{
  "train_examples": 48750,
  "rotation_deg": 5,
  "color_jitter": 0.1,
  "norm_position": "pre",
  "moe": "top_k",
  "width": 256,
  "positions": "sincos",
  "grad_clip": 1.0,
  "final_lr_fraction": 0.01,
  "adamw_weight_decay_other_params": 0
}
Rows from block 7 of a small masked image model, named by matrix and row number. Rows with one number within an expert belong to one neuron, the router's apart. Each number is 128 + 32 x the weight over its row's rms, rounded and kept within 0 to 255. All counts start at 0. Numbers have three digits each.
Before each expert's rows are labels from the 100 images, of 14976, where the router gives the expert most weight on average: "peak on" is the class under the peak. Only what is clearly more common there than usual is listed. The data: rendered made-up planets. In brackets: how many of the 100, against the usual share in percent.
# router: router (model.blocks.7.mlp.router.weight, 8x256, trained with AdamW), inputs 128-255
# gate: expert gate (model.blocks.7.mlp.gate, 8x512x256), inputs 128-255
# up: expert up (model.blocks.7.mlp.up, 8x512x256), inputs 128-255
# down: expert down (model.blocks.7.mlp.down, 8x256x512, transposed), outputs 128-255

# expert 1
peak on: ring (41 vs 2.8)
router.1:114158115133056081082183118135139100122153103079179091169090117119179121102085086126173159113162157163075119129114134099146111085140098141165048103116145111093145156075128100172165185198118129132166127091123060161123104145092156117128180111111119121095085096098124159158099094104072120123106177080182088110172169146121163124186143129116139180164115126127126142161180112144124106104136
gate.0:131128106180137137174102081127105098164101109181102122106215102101151071149115074064077140077138113152142104060141175042112126149117153119105111126156142105115130171163095054119156084152127114124106136107174127140139155142163095145125117156115148121119073145155155132077150129153127074071105161094117197138186138127127131156136132100128089138182138108109132140148179159081086141066184
up.0:157086065125211082197143093082147122153120117150156064143166154094134174117089096125143197134125144127204118109150142100109129139062119105146129176104076136115140117087171105141097100151149154143174069120097115087114114211111134130135088140083083078082191080089105124083130124080140120116140109129120134134166090118108151164137093103114169115122050123128156155132113127092113120191206
down.0:096201143083192145170133165098098080139161147123113094133198158095090106121075200170113143126075115058204055163147140105155147146169098088094111093153097148139174148136124118145119124085095192146142120118114105128133050081120087078167139165128116081082175120183173126075135133139070163096163176132119139144166108062138091156128113085156068089125097151106082127192121164145110152150104
gate.1:158150182161173142115091101202140174127146113164138073171188121144127128204093112140093088153165092116187112130160114093105160130065160155134101104133140076144134156138137117142147125122092136174178094111133123141087170114133221126095103122133113146169095196150111138150139155129106079170117093106137161130149102116177139122122152164141113185135116125125112130103142093108143143094092
up.1:098130155127192151147178121110129112170112210130142142120148117123142130098164115191114215130134125179102139158133177094181153181157122108128163153173100209123083095122119125122168050071155153131080079110120119155124151125160144076106145076143163134122160123169131104125113129137111188163110140147127127116117186125166141123113156138092133124199080126194128149090081077179116120092130
down.1:140127152134126172155113086109078143141126161089075162126094083088195191139189137195128130075125094159087130125155184078156133137166119128131156136192126161098114163139147201104186055133115205061096091130131087142113139123115120071106168132175142128112115149127135117175053196165145136111108111087127158119111126140081198155169153119078142122127146151174175157118108129098099155090121
gate.2:166159093106148103125060145122135135101162125147134128143119121142190097099086128110148147123118120183140148163083131106153112119143116141111107151140076093103162117081091185112085097091134135090130082134137111124106120067128132095100123193104128121129110177076058130091079143136108176079098174153101243105164140132165089119139128152121130151134120189144124089094108162078123050162186
up.2:136116090141169121105131150118117132120083122101119183147199168129151104096149142147141139140119126091149080199105104086185118156083129166139120156135181131107126170075169128142144104146183120132124054146152094106151077126195163131125129134124131132137120130133097074158132113102136113110105123133111185163161084147152152064154070161115153139139074145134107094116147112158179150125055
down.2:152085131062182062125150138125090094134088143117164119131134170182080164134110109074090155158180091088137088097150078144174173090132143136110138148103137110130163111107061078175131153154165160177096142164081118144099093116112138185130121127116146097103136146106172087102099194096119164144149135170170153219138100118171159141153089162167120119145108138099104125098145135186160136161116
gate.3:137137141106099176097161122089172139075124097083102128102105091105117070084118130095193170146228137116104157162101113107153109163103104122124074192146139165148148139155162128101158096138137188145148075110127111164115141077086151130063108132141060098066195175168131137136116161140167105182175145097082087128153137069098169085069151129141110150105130092115072138147104114075150174130126
up.3:153111144108109111109154123192135078167102119131170107149157193147159134138167118131115079093064136181097177118177171142139084104183180148063158115100113093067141169149098132123054112095079089090145146189142172099103111129166155109154111082117171149149183100103122093097132141108121158072104083193154088154119116193158055196150094131148163107145105165110169129090154123104107122115158
down.3:118180127132136098139174152140086118132153099165155134156124096133124143148089140027161173116116135061178125124157095108127097094157083202140168083121189093125139140116186102120111144066068128115190115129135140149165161110159122098074102116128175141083163205127116047117162156143103071131131075176070087169123171155101188077149102179111089156095147158101078109067125105150089095080104
gate.4:148153150129138116129132169083100158165127127139140120127171141158163226095125093104084132155119100117139153115135094207144049098142125099131092128119117145188095141094107179122158198096107114168101135134139094134132158102145120128152215100112100076132151149094066074113118134169164130144142191129113120154121141120083127107111133158143178145083116110111149082154130050135133113165140
up.4:155096124148132154131162126144151133133174107122143122111099079084111079160134162124160080097118131089077110141173116083098151173139093107163170114200158138094143110118186079113116083181128118127125118119135137128104154163135109127111081155114177151170089115082145162147131180085107130053119053135137137070153161153125071137134151121131092148120105120091099177111143204077106095076080
down.4:110154069172190082139067151092091107145172162162106147069115085169154121083156126109144129118138169122172140100101097152116120132132094138101144094169121134183105146084168149126132158132096130101088089156148142100118136100175132139158114154127167136168082072092121109151143101216122102179112136189130173146158104122144125151150134144087133162073099118156174075090185113109094159164115
gate.5:164112163138159071080214149044105132153137119140171166148154148149107115140109124114087134095102142116116159055106141187147149133182133096103101096135147135132143139118151124130083160112154159045132090086104156106101145164101077136153179181126146197161095105121138141162077094138129166096151173170130121116134084149078153104146104139110127107183133125125111103135096174205130119144127
up.5:153099094130148133197207143123107137119093123107117097162120165121091149117175182122112122135125153186111082104089188092170122158086125142090075140152099121108106121160141142139092118129138073100100143135123151131114113162117133118167140119151158136099201165173168130165088098140043163175146131182131129123118093169124125123135136113127172086132144135121099183085071161148130132075089
down.5:154170115127092075119000118125090087133126121099151124141146118092139114112121105079171105124172119125122116110146138101124099106164169148097091137117149149153186083098088070092134183115149128172151135085112122195033112119139108114088123091141095110118155152175106107074110127125153091105097086133113157124109193177131143119120176156114116169125178139133097112127072152158094159126149
gate.6:206117150118141087150094129172107157125160189201140117111148084155099150107125094120120104023079056085119151156085154141122162160085121150128120101158144130093135183142098119098084119157065157097070152095150120087116117196161100121156165135120163130133117128072132124084116122100120159176091206121087131136114104128105081148143078169188096122142117120138071112157182145081115121165151
up.6:191106115135141120182097150119083151082148129229133117105110134130102218132123150086135104074085057097123133139071174116161123150118106129141104070167153095137131125125088142091142144139100180138061166147161097159130193180143092106134149121153172128125119123139156133089108128130100182116102184117074107092123129156112122114147113177165087106132131144164105126145134167092087120160128
down.6:157098069102102122107099182134156165105167120121117093096128218145130168112146099170141133146104200159104159123112153146153129095075097073085175137117124128112115151063174096085115111105118106091110105168136181158175158154102167107101181168158130123170173165129147185114158119083112152126098144164085084101143094089135150166130124086120134128096063077114141232069062134131132134116107
gate.7:072146137107164090140101175094137130114078065136151095122191124116181146151143101106157112128160149136112147167136129157164148135118095171153121090126135118111145137163069106105127096134166142115111111122123085135169184185151153086154098107157171061103143141104189176150076157108114125150167142104119110164079138200109079102186092117123100130106073120115086160160138140175091130086116
up.7:064123156112146121171060132091138134130108045069150124170167188172184121159143076137081119160128117061117149156085099133085151093147189115130111097168156062164166155155105055124137137114161119157111116159133099132107200120151167080097127208146120132121153113093160139148165130157123165068128166138175106180100092140084073182159164135088142158125137118089169067153132150168101125135126
down.7:124181103074099146106108148132083141126142147060180116091102102114120128131183130142099113124169110146091141121182170157135155146147174099129107112130108132103126089103138195167133165126133168114155137170078158127205164127135142120134102133118084073126146198160097118140075099107049163115148093068088095168123111070104119127076091086091084153152137117134138109154127147152096117100111
gate.8:120188123095173135125139089139169145099139150148145093087169143140086125128126072116160176121108141110118115140149100116104142164102183143095135080133180107120029167062125131135070095179149144094128116170119128146073129145174072090128075130146129148129127123152170130150205111093117181132103107143136089136137113085133144178105141147130159101148101112116071097127156096143139170106162
up.8:132143128130167132126149094106135139130125090149111167089144177136153147143099089135163117103110083090120140200097111087176141141127119124145152097078190094173076169119144100122104087174113122099126105153101153135129130130182100144127070144119148137135108145138165135173189057048146140143109089092134084157126098128126115142098091142107147135165106070108084128120172144138153186108147
down.8:146065129142214129137139072109093120225168108138110104063099064085115138104160134135123093129125116128082113098151087151140152090174212072144151161126111159141131202118147109153169115134144082158156158107132107131161123083123127125101114140093133090133101106095073151081165211154145073129161159137113126168099152121085130167112168185141081095165181094110144115066148155110116120106104
gate.9:114119179077109107148167103104169140169125117086098141117087077090089131071134109128096144113128107159072130113117153114135080176137127170108163123144168153156132150090108099144131161137135149129158063128142118122118166094120134165146089166157157091099122102132137107126186152063115098134166110122159123171103137105136085130161101072107167159108217104118127111133150100049116182084107
up.9:135039088185103118103122141079147082143090087127145124102163152138106165155127109147102140142167090058117191170149160178123149125132130166063124139136137181113129070129145134165170138161132092127120131116131078132125194138127125108158113107075222185133115115105083079069093152108153121090080154116091165118180077154036103159158102141116159129115148127090130157121178105116128115111115
down.9:163156169184100099119078127134167159157064099113122138100147133101095143118179126157142089090156097099160147115147120102138095092177144145110131063133155112076144093166127114116153100123087138099105082162101162187131125147137102118074141110169107115145120180171140148126115159073128128144112159093161101170135172160121142114164084133154091111103058183134093127183141121146135186138140
gate.10:109167151142103137163118138138151146118118074144173177153103080131107065092124123084086109105137108126118113118140116111148132093102115122068186116141133141127124167135106139083108104115145145089122154119157138154115188107113114102111113101108133124155110102168044153143126128115088063075097132126081091082097121129122134119152162133081103126099128156192114188157166159147151054123103
up.10:189140087124113148157132160153147118109141060137189154107116185109080084121145089086108165118118129152130104088133131084087129113158104146141197125104148076134087132117082169039133082143094104100088164164138136145083167077123142106114172180113114110148098096118103133144095139121121087114115058133122141143145157152121119112108162129110122131122137087201123154158154119109089059149134
down.10:100169165097099077114100160115142161120128072135117149117115148162138157087088110144133149153127025072072135137131121148164135166116119102185140138156081158069147173078147146093121141089132164046068137086155148147112112125129163106169203153109088110134174099149120094132090089185148117085095148146220123138062121083120087093071193150153085121157198122107145131163156085158087151159110

# expert 0
peak on: planet (49 vs 23.6)
router.0:188155100143194162188105139109147115111091169233128127132103099104155108091166156096104101120106106134170105170168045075070131100110156160183141159171172163127107164080133072086167070114120182125088098148096118165083135144115176120129096147131093154087171163129131138157127118130137120182112128146064125084143145084103153062129152137139126164109098083115115109094144135103108103098096
gate.0:112160115165111151082101051144158110115094149080054100145120111141092071140135156097170123145118103124125100098132164165113132166140147129092146116118111168113166190135093126086159164098122168110132131128151113151142114117123160110119127118145175166144152128116111129170126072080135147148099096101114127152154113162109132124106108099144079131148160113113152101124145124129129118127098
up.0:118136130095161075109147154142078137109178147139195069139162129115128193140146120097089115103120101156092127164117123131112136087080100155196125139118122109134126087108145142141141144161151143188153158073164154137096120112156089124105116153146170092078132142075113157073118225142183070118121109142150158118154190139132131148182123163139137110111116137135100114114149156152127098119131
down.0:092124039085133153134146126110102167054094112165153169100075104068127096154164125093142133104125107127152167099117158084164121101126133079110125134120171075140169135173147095147176129123130188126130124097081091102118131169139193105109129109141198126160122165132059140148170164131163138154138104145104130136147133132118146113112075106135172196122181153149099124176096172168100160134126
gate.1:123055176149101160186138177164101172043140179113165131137153168159134141070166155158109135201103098136089114133134167124075187124122104123093131178128162079128093144144085179124129111125115135160188117216145110166103101195099092098144126144155115156142146129142150032097111109160144122124114123172137109068135084106134104101103153160165157149062200130174187103082126136121121185153124
up.1:070136107132129164156102188122101129119108142107145093103148138115052137139139183088106177200107141119096108146136163157117143139151052097116148215068108133121097160150117159132166127092088110105153080151109156189122164155156132076148171152072114047113141111135131063112201103128223099160104151125124139145154147144162093083136159169120131145068185090156183106139119147084098115112143
down.1:089105130104111070180129101072183126187158128095137179162116106092116159172138130152170102127138127111113102122111126157108160118125148199167143168137126097095073118111146126180096161125111039171205142185130181151098137161040127103119071166163158142078187127189135095163146133072154130054149146145119129138119099115126106104167136136136149107080182209133147123215156084117046176126151
gate.2:066125112139123110118160105142068124122181176198115077055159113129166101076081106126243169096149179134084160067115087151141115139120093128087111175074183171130129188144120117077133165091143169076127169130155124086116132164142125124132093205109155114179101141172092164102081109134182080104142148138073137211117119088099118112136118087084159118107122113112133080122163112111173115141107
up.2:128099095092134173169120137143116133131153096196125084124170147075091139134141133095122104180138134062173144172102140088140071159064162048174141103149111131100131114173195130052128199089104115146136184066131163161087149139129108152149147144139141200090112106056114138104110146100140110081140183158165124112078127151146124164207119122165084137159091111141165099167134147142152098156128
down.2:144103105156204072151121125128089151130101140096091196137152135088105104127110094123116095148127160161130102119158129095132172145026160125158164084147176095130137134135158096107089132076143128135158052126113100134112150132086132143134176069146142139131113139075139183095133131142079134110114187132117154107139086123097094163067108184134138102121117168079121065140086131121052132083109
gate.3:148154175142116138132137079136170113140127112116124125126115150135092146117108114208133122148154161171109127148149138138136101126140127106087141189133137086091119118116121078154081135122167074150111166105102160179078138148131142123181108135084075094140138173066066162108200119177114098147078133139169153116084154102118158143124176105113083125097087104131106139147137115164092103126066
up.3:150130098098124163058140162124092082135066173120109151151100134088088129138145151120097177123148104128162102146138190123057124129077172091193157123113128122131077124145188098096111125059162139145103190066169156084136084079090138123121158112103163147137145134136211135144126080052135171107167134127158200140077071087094176209149179089159130108143108162083128146085137162110154125063138
down.3:120164197123171132152107101142235108114183114131107132084082100171173094104109120143141125124169140087074148108141107173106140149130105123142108214133160129041139133135172142124142157134092123157124120182177127158145136173135162079151144116127104103143127156131132136159169140168104109139091070133083113109147160106081136142104050104103090126141150199121128186103168139121108131149137
gate.4:117159151151151088119142107131091073098117137169102088110110144202106122095149109137120101123133082150136178193062101103121154128110126184174153163190124126070089095091111153151149112139118119095109094172169097094105125063130148229208127148104170125139156106130090130103089110137134108146163126153134192150132081157116112123099211131112094129107111139122115103125119151100149101114171
up.4:145114069095146138098189102183127083115149045126082153127109099200156122152193108191142117126101131168168166181101116095124181210140063211109114142131199108118076081104185151166135113192127140146140115195126139158119132111125101161138183122154109168108115090154125128138166092099121124123183127137130138104095115041115174103118178145141120126078104183132131115125105152057157144123096
down.4:126118119102100089110154093101134171105064079091080170143070119127130123115145090168180165092130129137117145160124199114146108130113172195088109160146125127144139099113087156104064177140135165118104167128135141185115128131120106146146182066090107107125157075118140151139131131103088059100125107097137135147127142163149084096132101127157051074167118148132124103147209119138135123080124
gate.5:119107122073154109125133136099110113135160142134135193182177034060178128141134095139111166116123068156144094065126123112136125131153086133100136116100072125126074089139105115119191119055197175110113163082124099184120122110130084143076114129104117124135121115145165121173138128165080206116117093089112083115090193074135175152084131102063147114155134166134182122137158130134187131171138
up.5:219170127128144139091109185124121098189099111159162072122107123154110157094106144073127120183125169113077128184109184174093091089128136116110147146149190094108166154064153163097100095139100110115128156171054125108114169148148137106143105076169147136144121166112189140123168097139139116135149114150113141160133112184130077091120110125127136145115144131117057115105122105109146138121091
down.5:148116113144144152170194193024096140152164108099081113119110128161141151121182145111161157132151154103152107118161154185145164150108116091152111090106150129110100119172112132134097077111110123150076098087182156140133084131102197131129092157141169144208147105084169098115124147121097071129144116121129200074123158152039150127175077112123195178159116122130115152134099128101116137130133
gate.6:130129164098128164145172156098135122096104150139086102057123123115124128207177134104147101147131128124154151164178089125121137109158097153179131114163137135105171114125127092128159137167126117140120115133106163120140145156126146150118092119163066125111116159133032138105143091127201104131103184137121164129120154145161129045175125170108127117156098116119159090205091185116132124103194
up.6:119103158152150164132169139049136161125142147136159121139125084168127127155113072159095149132116160197102148171137123142106146106089196136066125102178104117142170166178094151132125108105170106081151115098091058131098219156100144143073135112122150086103131121178094131174118123193138167109104141118074127154154077083156202115105156146201131155106114093105133136150113092105151064140090
down.6:115126145099120160168064137107154116216085089142136128121135133142156179102166055158155145148094162155196154137106079122154164086112144090133092092128152151093118129151164123141085103123143150180116180117152150128161093062140095148133128125087108196184145108147139110149144117110168154161128160115131073150161134116086043162112087123122161146167182181140120088173118188135107119110163
gate.7:095121137142120138140138113114141195151141056113183172127110120116088129146078127200183188162145141175102164141160140084166120152068106072070137142143157162130137083146138123115149124125133134111146099123098151154134173129140096158106117114124134156127091132085092098102120124179091140113138097034080142195184122109127219150104061157090176105126109124133148139120155117153103129093086
up.7:157204098113096167115130170113126142101079199128112066187088085150178064123255097115117131069120147097145143119128060124099152150141109178166121130170128062125154184091110130104113121126152150100080118148138077119118139136148105139139132085152125055131129202143139132137134126101143153117128165191155117120100159106105099107110166104146159167095165110120109136149108155207144142161158
down.7:116202124142081078109150064132158160107053084111139115135108099226140196115158100100126137112100110075171115092098085070077129114167117096184108111115147130153129130112140138175155148079185157104163101162134143119093145135158123093148073163069143095119072158117139097131077145146143116082120072123136101203053128128130085117113113151107119123147120178149094096136114124135152093111127
gate.8:186092121124153116135105085101102137144122098195110134158129142087068108111117128106150095155100056079206167133086194136113132145116148129143070140097150129126148110169149145149101101142090109124114132127196144089128136137096138129169129165100150100140138208059149144109159114133091127114152183112128122157133090137150190137121125155165131126141128140087146180160126139113051130111126
up.8:198101121143165110122120138111126135105128122156196119121127092132109074103124083167128088150091151078181120135110169124133103147131127108116149157167131111142143169161130151153153106184089109156117054115150116075064140117128158176147128134150143062079127146075148153068098129119076152146147194089148124173115123124132161122127162129117134157188096116094156125106099140126163150164113
down.8:175103101094120135117134123154173096141129128126119148161140140133043110158212113119125112135124112148116127110074095115158118129107131167176127136098050177138142102132095124128180089175114154078151070107157100117096155178152131131153103123192143108156138122135133185107140104136153124108104104120119194133111132050129104167064143146110128126081202141140158136120080095102077117153147
gate.9:153206159112112161161086152131123063138077108155160079134143135162141207185122137158188111087150107152114115148107123067129090095082119158143169105175133097145191140109170116095144094207085168089117134150176134115094152111143154156085121136222165143108190071124108075103137065145121162118136131141117114152129132059139171113132134188109102102142145106168119153128077132125151140093114
up.9:143138148128110152153121204140100076157112152189169104084153095133126142152124142181142107082122114142120099093117104099105133144128093174105209134169164054145159129125151137119154088164142144089119086134162115123096147145131132138159076100177202139105159086112131068099108089124116163135149083138120090117135091109140179115113098209137126174102101117114110179172068134115112127170097
down.9:114120072130172170124140109101131210054147175134128127091162105129114170116127151113083066077137119062148172072135109205117096110074123124133101140129114146065120119122115116169179070131114111120180159125134110147127094149133149129186130156110127134144047161106074218091170123100158121129072152109143108143066125144167146137146121131156176165118114126088131104168136132110052148096072
gate.10:105185148146074166159111129113197069130093085161172133140081110146122135123131165139154090115215073160111147067174130138114057120118145119124100146178132149094141104103111124105125136111141134086122096086126126146154122086129125072174087114160118100096126189099143174153152098158136125165139086080131151150124099153083160083144125103114157211121183135150144102059075156142114076125074
up.10:143142086134125048086119180115125108134096071148127178106171138057142103165127123123191142107146158119085118135131179130090161110158103143143087142125175198148154135155156198087130156106136102148117112065133146159094142113137075140102182158102155098135135162040100139113090161072123109156170202126157151178118153140134165101102125129163132100235072145134082128114105129151094149196098
down.10:091135177139089114071159148142143171073154192143127077123171101181096148134091143130061173115095089129062100120085164119128078126097135130113128137071122082201090172126079149101183148173102115102162146175048129151108152161142109154183122093127110112110152112146115134112142101111138111112097069104130090078138111162104135154125163175070107126107147172161188166041176061105134118150129

# expert 7
peak on: planet (85 vs 23.6)
router.7:174137121105184116095082097098112118119123112072145063150101082110145136094130127114110171098141140117125100139110132121113162142115179062090132146171140147123070149105137134093094118121093164130171145154185155149138187125121063116080127117124109148130212104150178130096136139175123173122141100146175114171113138111122081094136177097114109163071139124101174113101152137119168049077125
gate.0:160088166092086055142092109159136119144075140147123128155099097125128148140087149104079115176162138094141092148089128146149149075070149149098162126113083178171176124145119134163100111117165056120188078149082097139212111077118105138098126132163101146140167103080155132090140053095122180100147189132152174109148170162085109117182151121139187110092096146116136103131122087170122114127181
up.0:112150088155179129079125080104177121076168136132158157147171159135117162107147145154130140133130117064110156140174162073074100183160130166151103122126155128095135113121146164085150151178110186112078149123144146085117138127180167176122169156103143075116117111141129130163145164138079121154112061151113090097140142103172183139099072115120115150132116090161066129118139178078141172096085
down.0:119090175112135112147090106142223152107112125161103138159123058181144050157106152136103138104099158104159151095163135131139082203143114147115133139072133160121129104112171103157146195148165045098150066127177161086135147072201072179136173183108155151132196135117125154145118125141109140117130148143134105161117202162122142115160114093118071152093146132164091142142088145138150067185181
gate.1:212160128153162097089132114123126100114076119095095158161117137152157112111124149148151136120131106136153097121146141081113098090153159173104085124182175140083187058126186134139179120107127196038085128067094189119115177125129035056116163156113109156172168181094117163116126153165156183158137101052137148147127147151150115144136187118082104093115130117126121148129095109127111132099112
up.1:080122085104104145173115168117094155134168158149191157111119121106085143141133110147079121149125120121139165119099102153136135157112088076108190176078068117208089188160132101094075123194153074191151160157145046124130087160147146202113086116170147138074109136141120076101145097068146077096108147153123137105143136126112156067132099123161145188131131141140176084110173165116123131184133
down.1:112110134112130200138119157124107174116187166154109162120066137098130135075173155142106134119120126124135112084122194109113085142189168104078091168104110139092094109144142141113141127097098122091128109157148095092139125159092019132061104095036122117113146173134124146105156137084152113151087158103159101166106127041162066125108064189125125135176114098158089109093113160101134120133101
gate.2:165127134167123119157155186155183168103120102092147184119188169116165130141091168141190082127109144189100110103122160140156074147165100092174139146125084110152153140155148124194125102137086113147176158153155067070141112183192163117135116158118191134088198109178145082137177134139141119110127114173149133153093186100127123104084118163145141145093140120075108134084100119101183092151112
up.2:114099104112155138096096117092082148125148112151144078105081118187122109118159148109065176152136124056129113153096105122105161089107202122129124142125135181099079109084065102093133110134180150087105126105112167118169128076068110148114145135129097090149107208137110110120102160128088153142092173119115165128096122134180177150190139079165123107137091106165104091171124114172064130123108
down.2:104171137075096070110115119201130171041157107141126056129207121164165134107105164182118149165137107144158096115125067118107181126126183117161129137104129149096117112108115124082208132122138176141123110165160102093128108134162079062133126106100121142110165096057126092084135155140145122082129133103137149091110106156056203159106093135142133123112152137123138100090092085128100098114079
gate.3:143159151116170183145167167123102134159122111133161146212123142152137121088094145107120084137124078155092200173174123132100102135152087066145157085087149108150090119130136099146141196085108073142157186091096093120131128110163145122095141137168123103082135155142105105128176123137124096145139048109144153085168058094040123131167167095067141159163089184065089086145076082157119129073123
up.3:089152148121170246167180135100129145138121074179127084116142114158142140157096145129130182149112083141061203099161171133102112114142134029122117165085119120165215115166114085102080160143112155147107118129122160157077097129085112139116135144171115154152090156137106122140156179125145112134110128084086166148130084088135114186132128105102145109145103176109172094112071104123138125104114
down.3:146191114100113152117114125147166133135065081131098135151086088149116112158160198169141123070099155105164147142148113088124176165124135224115085149143135108161110174140105186140168069137153146153116132108164186125137156106176089115154206089161110120162141112132153158169126111133135195135064195117154108126163171167132085170145067124141117106086140134139177110113105095136109167090139
gate.4:123142142115128185074195130208144126105195122137114107113128058127177100120142116125131104137138163139086144125141130126100126149133147181109171121112132147149121140213126071127131133188105115201104070153094172132067113133171136202156138134174132136169125172114125074129202140101117098123069132092111127114124126136157116109158096129109111089100128156077130108131070113172080154113141
up.4:114119104121086129134158107182146131081179155136167140117148087139181078090136105104151087082075081116109070167109152172109139210155149181088155142113144160125106141154127076111190128174130153136143052130089155147118128105170138155167189095204166141137097143072097092130138148139165151083113124128068160140113109133150113127149093104135143070080108154140161173146057143146092172091186
down.4:101125143108216134167121155140129118147090138197096124109199130103137088135156180139129151146177161135145114128125147151100126041138104167145106082122171113122048180127150133094128182155134145150140143136179025123205053093141145079139104128105163102069117112151090143165135089138102137097171109045093122113150147115191186138150126145138120143134103115120191117076093130159146122126072
gate.5:027132151069139113141153179113098099116115111143175051143071088125131146138080107125080110119147151148186109135099069093121080143076129218133105083108187142154131114122051108100142103161148077158077159164140118143132088166163148099141143174078128140096192168117112091130129163179141079114125145114087188159152111146192128086097178087179107144118105117120163121121163128159134161084079
up.5:105162161061121124091086101170090079119103132114136148152142103103124059146131159113125091131104097091128141165118103114104154143155159144173134083140179146117035106111140149067166139118087136145176149189109181121136105083095066114139208151098093114091139145106126067160149148152086058145124139137165162147142072116107184140081086102157132098114126114098138132137133123161153176082112
down.5:124067090151075107139156117125121133130129153117152118122102115075070158171119093158115059097133117128122091096120134080128105169120120073107150188100143116135097102148119096131126103127095119100104146127195106144089118197144172097162107151105139172210144093086137100122118150075102119126129113109148150144103147101139123185136141149155130129119109148165091181093154133152153158149156
gate.6:111213133148096166148105083144155138096122145147128089112131148150114130117065171161100163135127138194150112086137045174102117043123167085115159137081084120116110086150048114118136128121155145075160103098151150074116120134111142095132179127035165107134120161102144088124100119115148077131129144129098145120067119085088182090158150129176122133067110118132106133096152125195136104135151
up.6:152063127105116119080133151068088105160132098144123116159097087101155108125167126119138127154078093107184199171139181095130154150096125181123050132189159133151132167119193149144108193094088119163122138190119151175145148129162091134161087147118152172107108090120070135137142128146111157090149073153144070127132142165128089147098163095117148124128107127116174094121118142115070144152106
down.6:086131209111145099147104098160078112060148214153125083148187187109147109139089135146153166110154111144179116116091090125227166144142068090095115083119176148072125127162083191115136154149149112093143072134176107081169111143145215120077160128148133161179131159128106160166155125136089141135152095160081109119118151136146125080115146114113106170187108088157179109148195132133144133198116
gate.7:190158041149141121148192130157149073113174174076130162123095119123175147101122105110093134098100143056131126109124131133120148142142142145087098117097151144159094141135133084080110153136153131069111166160163148100112089122105188128099135154150143149171170134114114106085119106130091088114098130128183120088110112185216149130114102080132121044168124127101146126139147121123138127074119
up.7:151139123133129147182079089156139084085147106091166141177132127098150178158165158148140092168146110124143071146130111132151144072176096118098096098098133114119084133118159120037145118130158139150151126083119082081096083144066156116121121147165168152141156094139107101135127136066078058102092178129144165101151120096100132116119151147104133133110150103130101158155127158145142142156080
down.7:109134132137118056184157123150147054151080106163179144098113093155112112172123073113109170181084172031174140111082129114098079129145118142111141107093112128118129121165109091115122134134141109069090125085166132127138123129091117138123121126075150111154091104151115073143128127181130133156120147163139168139133124077118124106114105097118109092171147165138171176119224139170102094186174
gate.8:139120162068119139153157112150062122106134137105114138179141146082155133136180087147109115128144198127128172112130137107078055161091161109168092192163186053165187171095114107093077137175137180134136126196142083109225122127137134209084082101118108096148084127127155166144101155103148059112096067141143113130064071124150162126115102148101169105168160118102124091071087181139150120125100
up.8:130094132087149060126039136136128118145132147088156201114126123137130106195138154112171127114131097166118092096170158118122103140101132125113155168130174111123168110122142144140115131119161159177157086112068118185126151098192150159150163117174109124159115133165110109114158127123143153160092173216164128138041136089169041128154160155064112129100108108115072103182122139095059189151147
down.8:156103137145197150094096128209138155142145076071136185063063169168122117065166121140131185149165161143091080107172178140145115134116163150082139113174142106103108100121129134126145087073131093147078080056136165138090152088139175163146161131144103084099123137139145077149159115107103125144106113165127143145182129174119101150188119077093070116127136126117107174108131122042124193115147
gate.9:135138107159058092111121103191131173061127117124110092147186111126107090090091084107145190172143123176101127128123169096100130149191141100155122115117179168144107130111184111112173136150119072096187151125166171126172106117151089165143143145122102148124126180126157086127158151135104124119104074094104103138100180136121121099080164162135076172169181127090132071144136145070111145136123
up.9:147114145140130102148164102096152121222089161138142170092122112138147142175127161132113106107122150102112109150208149162168121136077094155094061144120078135141146114176096136115094126102163164185146109086091162105108102123096179119103093159170087089169180109134089140163107110136130103125126151156113099078145098124102135160248094115058152113121124149123132133121109133159101144139088
down.9:091199144088152152105097113102116143122101172120173121135135120166145150087146112115151088096175155197101103132111166082139084088160075138079141096132119129119145157123115173134157051114151092205111158162084151135132118142130080141123105138121145195104147084124151081113154161164099143135188131100167144111123089107147154116127146115160109131150124115107131148120074143166172116118167
gate.10:127111127143164150116160131141120101163067196131142112064124094189158209115141129125134082072135092073172124133144139152121096122159104195057138146130120177069159035126138145089072109102121161143151186154131132150132175106169129102108161134137067123103116201072141102093169157116141165120139113167161178128120167157115140084096149122137193086103109104120116114104166132099143183118140
up.10:137091137144114109083182129145080141107071147148105117104113128147123148152153176189149086097134107095163143166157106136151120082181139192054157167188101153109117103100145153111093094141062082163143145125054185137153179154164136093157189129150065121130117150129097098100180163101088147086127048197158138119160114100125116096103114111136152136118107161158117112118200091026189204138137
down.10:133116152099097150114157177143119060126106142133150139162172151170094145127128096122104152094132161104164075112135121106115118064148154110162102117129049135103092202094199130133178143116086138174065164079191138093139135103139097146171174093182114139132116092163102161111123181154146113130090175062154166065099103125130131112165093133099105104097146115084092124126101197111166098110148